Weights of a small image diffusion model: 32-pixel images, normuon at rate 0.0032.
Rows from block 7, named by matrix and row number. Rows with one number belong to one neuron. Each number is 500 + 25 x the weight over the matrix's rms, rounded and kept within 0 to 999. All counts start at 0. Numbers have three digits each.
# gate: MLP gate (model.blocks.7.mlp.gate.weight, 416x160), inputs 0-159
# fc1: MLP up (model.blocks.7.mlp.fc1.weight, 416x160), inputs 0-159
# fc2: MLP down (model.blocks.7.mlp.fc2.weight, 160x416, transposed), outputs 0-159
gate.208:497528524506485482435491471490490491490502517480522485476543526478504489516503506511485495511499540517482516535469528448508519498464515537543503511508483553541485477516442499503474449518482511482519507499533472505479528516525507520519518449456511464509482479505513517476449470532459498466481490487526434489480502503485501493462477509527528515501490479440450512457489515551462508518510514507509479480521474528537502509497504503481492542535512512479483524488536506490461464485494485
fc1.208:488481512516502541539489489515515551494518531486522488489514488503477480499501506485469529489504528537518484558499488486480510487479496529509536569504536546507523473516501496514482521472544523543498550455507512476501490483505500491476502492506484493485502470493489518510497496460451501510460498532488551488501523523487518511474506473524504498518505509504529478541488495533518522541486523490490502527528496471500512528489476489486518507522522529488486479471558537510494522474506509
fc2.208:507523522504534512514473511484507547524522474528487452484518516481491533535534499475469526531512502485499480477523475539508475495489469531472494485462491495525502479515496502475497471500537511497510521511503489482500463507490520505481457486506530510547475492498498508487475495507533507472485535487559527439507491530550492539521486491532463537516501531503486501510470526534509518489469458525483476492486516476524490512478481488507462486534500503487507520501450459487517478536490466
gate.209:475494509468491493481485504478469508537495470487450552493528503522479510521448505495503499485508514510538513494452523503510483488502482499460445490442503539491518549505547530510498467529476473525485505512519535504492502517509491490516512527510519471510487472525501550493491487545527529497468492471463516501496547492476458525575447499479525481515498493483451523471560532495554533516486494568570470531519475571539548527516493493512501476457460524504523552499497511478495482509528512
fc1.209:495478488470529491516447508528495514481515482521532475487486573443516511474507486481505493463513496544493499476513460486468503479528498503513521469531548505542421507488486534500550496501457539496490491537513459481493518506516480489508525503513490478480506517488486436499479481505509507496505458485479505513458486483496553488515532514466527471491495503444525532487489481534466487478485497498476472474501511520471453488497518494468479504529493471475496508488528493519489459487531480
fc2.209:521462481523514471481475499471508510482479513505453519525491552526511488517528476517503506499515487517522515498469518488516514452485537510496502508466526511428509529509494472527470529531500488503476544496505526530508448536509513472488544495556533510502508457529489460522499489503495519488515501505513521516493504529502472500536534452471456471502489534408484507493523521501464511539484465514460496519490482516466518472493479514521503488533516460479491505473475477506493524527481515
gate.210:498518504486499508493478512533512503504483503557511540443443477491510489509520521511417508513498487508511469502487497506483536474455472510443474493497506505482459512450515486512479491490502483523545513521474500495498485477480466502510502487495428477470456537448459479475487509431499451518473490525518502507518479524490518477485485465488436478504500523519454493466530517460508467457548443526469516465505506479516471461486514475508462465493474523483499492489484507506500528506528537
fc1.210:490480505500499500507431512509465503510508508532550506465479448495495510524514563481511470514539509513499485483456478483513493510533478472494512527516527494491514537468533505504517514502571466484499503489494503464492507518498492513521500463481487481502473548501524524480507482460500505511486492470510440505509521480519500484533457522509487480537500492520530454525502531473510525488496540498505516462488499491521529479462543519505471512477505473471506524521461496493506494502523491
fc2.210:527524507477510536522472537512506472506488508509501542540511437510541508466518534525509528503543505470484507490518473468483523556518530503497467498503519492497507520497462520472513481470498533476488483495519501507459536527499510505486492465507489500509499466475487498487481466506490507459455505502489542504481509483491504540496463505497508559553526474511480453484443506505514526523486531517493505522474459492491478493515507499490523491491498494467504479501544493499542507487505507
gate.211:511477485506516519503519484511482527519510487490507497549510470540485494500494515530516550514491477470446488468467480471514509530504506508464501479537528519494492518492468517474490487492480488491506515458513470520511458503443508512468507536467509481507542514441516513501487535519475526506467553473435520563505565476503512488525541537512523511484523492536530501476491478506518463489526509550501517475517478467479473537467525516503521530503510501534511468511454483503465487430528481
fc1.211:487469549458515499497512478490492537508466551495498480484512510486468490537478497529454422490508501511558520507523525510506500518481481487488487557498520524488464511494479497480497513487555491476507499539529473505456471534560506485443504491495478506437484454492471465537476415509487523501477493504485542445531453488486458504537484514535494522475480492507483471482500521494487477533548501466530510537497531493529537461494486505540510523532534537447497487525515497500470543467520500
fc2.211:522475496482519521499518466505511493531497504506512500503501489450499442477509507490466525509497506498494534477483459501466516503539465477479512459525511529517503500502506463498505484458495522489503524517503477507517492512505500524553512483474505492526505517456529506497482501472508457505508504499531464515522461501528505517489506486534512522512503501515502462490507465496520477525529495509510499473490489470508476486491504573482494479512491503493517523512472483517480496491466529
gate.212:504487486455491516518478491538490501486489507482446506527557534549448478452507508433487522511495461487487482496489511499466475491477484488538525507479555509502490512482484476520439509457493532529489518482466532501497517476501498535506484505490534534524524429537461488498504456508566478505505597518442475568506480521502521502499477484523504436477511511479499489509481482496517486470512507514504495473464515505497519470518477475499523516501509491517482519452473484500478505522540497
fc1.212:497505504512465487502502490491499514504470505500497535516553530504518520461510509469525455459551515474475489508504460480457477496518512518493479504499536491484461434503478503485478470492488571517432562487510495483510478529495558459524528515476523559492524448529512505505488452500498513543494489534505520545475484502522488505461496505506480441541511489472518520510547483512518509491530499516517458450513528475531525495516497515481478522502496508495472505533459493496485535525518540
fc2.212:485516483473493509469502545530489486528537516530482541492474503450503491508500520525514491502469544510492559503514514483532501513523522477501501524445515477518508495496467492452484482494498553512474510474465479492479447521492491500486517503515539521512500512487549493497520477461482466537456527495462478454499537514509495491482498501514496487484489447480533481495489529519516498471531538470526519509503524525471482470518524527500559511465457471516513475476579498489551528512473506
gate.213:509475502494490533491490488515495462480493526531498450491461524501505504484493457519504522481500473499539497527511523495494512535509502535473507519470518465476518503495517489456472498520445515510513513499506547529477511474452457521514503489502479521496549491483519522506485524545519482494496466521504507519501479485493484481491505503489505519505551520501466481495486475453490484503506457480521470484513474532500488505489514495483492517483481527485466506498480489491484491487466511
fc1.213:520484466507490474494482494553468491467504521513454492496478516494515474488482491487503494506481492511525512492482468524497463472523517551518508500485516489480527493488497471515504485515521547533535539502538504493499493513436397533502506497490505483510483503454512476509448543486500509501476513500496509505500532508481527532456507492516509508524549466540490539496528491504459525522512554507496505526512473517499478502470507527484524515494469470490501471509518507488516455485484517
fc2.213:529458518467512493488485465441532496495492503478505532450489522519495498542507467494510468478476495524485514487494509485526484481486531484526501474501502445533501476482520512477480495503506434493461511489481489477519510492483547487481469537506480491481534522531541460525560508503517490506508497496473483514487515485480506522518506511465490495492523449533492541502483487528479480482493522513507505483492483515489558523510455512506541457510474510480533483492495523477476536518522487
gate.214:489478525490535504476493507480497484473502498515476512480530498517503479483493504472543493493485488501492511473492510490518539530538490465524514550500477495510518495501502545522491538473511475520505503554530475448521481487506482511495494498469477461507525497524477492500496509552461472507497483499507474450522516506490503514521534431514517513515503508489462531521510484517511506550540485528534564455479470493497514487508461504493490558539503493482491475484534529500512485486551522
fc1.214:478456503549534529510492488483511477510496469517494528479551487496511502460476501475506506555520577526530529520465478478509519503470496496504526492514507555473517506479473518502525492510511448483497486472540477507501472460491497528481491513504493548480476508505487523520478477518529523488446549505539520470506509499526517490513490435476479482493537484498458505495435469476480506492517513515451517527525512543475484540503484521477511479496504462488490516507480437520490517473490468
fc2.214:512505494513521500496508486533494534496514485447483525522561454514496499502444495473547489539517529497490517508503530494476514504492524512484522484515518498521502525493486496485466508471523519492514495499503512513524514508501523529527471480495503531529487487506477518492520478468504496517521515509478460483454538478464503496500506512498521512473528493460486479481542535491515509512532517521484521481479535503482515472500477559479504460506477456486508513450498538444478500525515557
gate.215:540530495511506483495553485492516514494494496490508512506473518488511504512508525499498508478513491506468496483482479529529458481518470515467506488478498529521484492501502520507491535522489487479506465535512492511507525505495513473486483459502479508518495500478499482519510537488476486490464470506501476494511485482519433489477520500520502488538508501470483504480483490497533531481515504499525502500526487468538489481511501516540488455493501520503513522533473503490497507498500507
fc1.215:543478498500500505506533524555463489516499449456500467521483521478529541487524500528471468469437497533496500467510532505499433502503497511503503521545564505484512484502490499517470469491503449506459502521468465505506541490476456510461491504511491470486478507469548509440477481472515514493470552491485479512559482490542462456497508527545506515504560482429483496429484522518539528465480520527529490516475490489503500512535486474526536495490518449499498495511440504509454501480471531
fc2.215:441512504531486496504514502461481485530478544514463506489510521491497476551505512475473478511450506500560498541501491474503472514535497502525516513464567500474476515512486530524538531542536538496502501491504512517503489478521509476528493502529497505498533465520496511447494490510512472485482532473513499459479452489495508547510490492452497506484508485469521523478522493509572445519517515550518529524528515447474507491470479490530475510483523437496550487510581473534506519475487490
gate.216:502478514523491491484551478513503516509514528485533478474529496510519511493513514517486513484504530510527481515534548516461522499510512513480548483552490496502500515544526515461502468493505490472506518546475495520497488500524497470467502508544499485504455462483495469516515484495487507437544512482459478495481496488530505493529503566495496498510518528473493494476488506500510470514514465460489521496478505519510488514509509519538508471465518512479501509551511459459520531508497499
fc1.216:516455498501475521496506517500547476503495560504496486540498494496522510488479497516527497423474502522497495559521564506498536481539510515492518529517474470477515452558521507490479500541508518537482496502498492479503550466497524495488501499503519478521474478493492500494549514509514480510503485514492517474502496519556511479502519512468494496480480466492484497508481513482494518496490503500524469466510503495515503530489492549487500533481487495530479505508501492502497462505514475
fc2.216:487459506503472501532460518510479486500514416476494487472512477465515444500491487503502519553522512493447511464480478475505515507455482532521476504534491511510509443495466464508536473467490475505494500500500498468492471508503450490490489500497458445502534558513436476473449497505469486497525486506496511473549479514455522514503502438539508471460468485507479512498476493502522444512499526488517526510501504479496510526511476514505464544498490504554499469507499526534506496512497529
gate.217:497489503506477470477505469492517519516473476482495493487499500523482480503495481525520512518527493506502479498486496521485472511509474522505509504518481495487501521541502518539538504491512510474500514515620496504504527513491517464504508563518466489516502485468503482583500540492482527431506540510520505498481496482508517496522497498483540563531476504507505478492523489504473516497495537492511551503480555474485528481508486508527519463519522511522477514522505442485498490480501496
fc1.217:510507528523517525503504512493499503554457476501512471503481522519505518486479472490509499513504495532536481495478533568529487520488508496506491492483503469493522481507529478506544508481495496367517493492600479519481498494478529524548507485502554448494503493530477522642502578489486522438528497517473471484540492491509490506504487461494524502515443509462483503456483490491497487521507480485523493554498522499488506525511479503512488510529512484528513533541504459501506482468472502
fc2.217:467513499507525498508485487511517492521476525475467507516484498468468487521521501468514496508517505514425499475503480511498490520494472478480519499476492501466514466494479534529500516489469516485466469497446520500519510481505476473511474472481475478467463474513460519554491500513513485551470438506504519488499510488541524527499461506521511502487458514479470515471484531500518496526511528538507498482535552539461526482480492514502493459537459491501489470500513530491473496536498504
gate.218:433463461496499521488506518526513501503471515469484489542566469480453484482512514523451494454483493503492517522468499521443558464497515524556502459497508508494462401505462497475534536557465459519491472556492460529483479465475486456558527495479503532495493500476471469481466518467484530534496433478535487473478533529483474514486550484486506529531492492516497497541500480471496500497512466507477581540511533514511488486507472525517504573527511510506508504536441499471493510474495508
fc1.218:456483517494478533451465497544530536482474534508501491493517482520491486509493517470499478468500521502506540499486539525497480495523515517512433471483519491499470462522510490511520481567489479523521486510517419472499489509501479467519494487505531504488518471491499478497485459491488489485479499479529501456508478505505523563504535486532471503496444497519490489567481447520509528497484469480540553514460523496491446482494501497498543537515529516445527542522467493514509534522490521
fc2.218:542495482506473510493488534486573512514512511536503428502486484523499481527485479533537505497509551545502542469508528482509513501502488493517465522518486465506506492494468468527520508517435508505476516453525490528563526514483492501514503544537468519477503548545504520492543474479494486511550474470486494501526571468463534471551523517450503496491502518531554544562489503495530527493476514496446503486498501530506488495490509515516483455476449514542514489494515480476485502547500512
gate.219:553472507498497530488505534503483545489515457503454452507512459461490512491499518487532488529493491479487425520519493500551480527493486522489526482497494519486489526497445450470462514548512450503528519478490485531465500503517519518485467500475450556428455520503479505504476504511520496535462485499450531482545450538512531492487459483498461477515509466519583485508480527489473520498546491451545468512481491465494492516515548503485506496522486498514482478528492548505423534499490524
fc1.219:479514527476495473513496454494509523494495540524474479537520473532552512501526519480504495478561525503486498472534554477494497533501461502480537501536517490470500545523489477456483529483564463501518506480527508493544541491506496493526528501457492552459491471489484562496494507507504558500518468485519475503528503520516514485445546525505488541537508519523532480463534510514501527521523578508475524512522514513524510517506532522460482500551523539506522489503446566506546509477473455
fc2.219:529488499500464528480503516547501525496509531509555461477510477469491527484531526485539516515499479511495475503499466497524518502500508480527492528493509509477488469481530518533493502495487545489535478496511496529480459457502488490494472525528501489514495465501527529495519507504494482482515508505499532453470444503510518516490473535505539515491530493490528514513463508502508513501453551493525539493478486481518483505499498460521461550516505492533536455499475473536527434479454453
gate.220:564485488476519507490529502494523472496506476489478494484489519507542507482493528490524505463483491496500502504484474517512482521510492434468489503490458538496505507518492487524453494517475542517535491460476522482518537492464509484489471542506480494532523497498449532496507554529488459519438495484481470498538484480490488464464483514491468515488514475528519467536512493552496489507529471499509510512504505410494470497495493505505504479500487489527498499472494496469477489491497513
fc1.220:541490476547498517514464463477534553497520504538510534516489537495490537532449484491476464490467455494504484463530476498535488496503513505486493495550499545511501499491511520488507475552492493450498509499551488496534519515533492479506540492465449463512576512502506513518523426469516530482532553528524508521535531538477466512480538535573517483485493493543541484459503468487499492506486505523477493513461530493542518472522476534490515496496497558454552525510509445493515541559469526
fc2.220:456478480540512506505506465518488478511465459478465515500512481507531489489497516492450474518475472494465474520473541514483507499476528503497522474505535549495503543511473469433507520475553516490506501504507501510497483522543502506513507452495501463483523535500461471516498519504511488497436523528464495488492460496502526486492477462548495480487462529508425516461492523509490486516515477504521462515536482540518497530494421510468487535482469521493457531495479537509450500464479488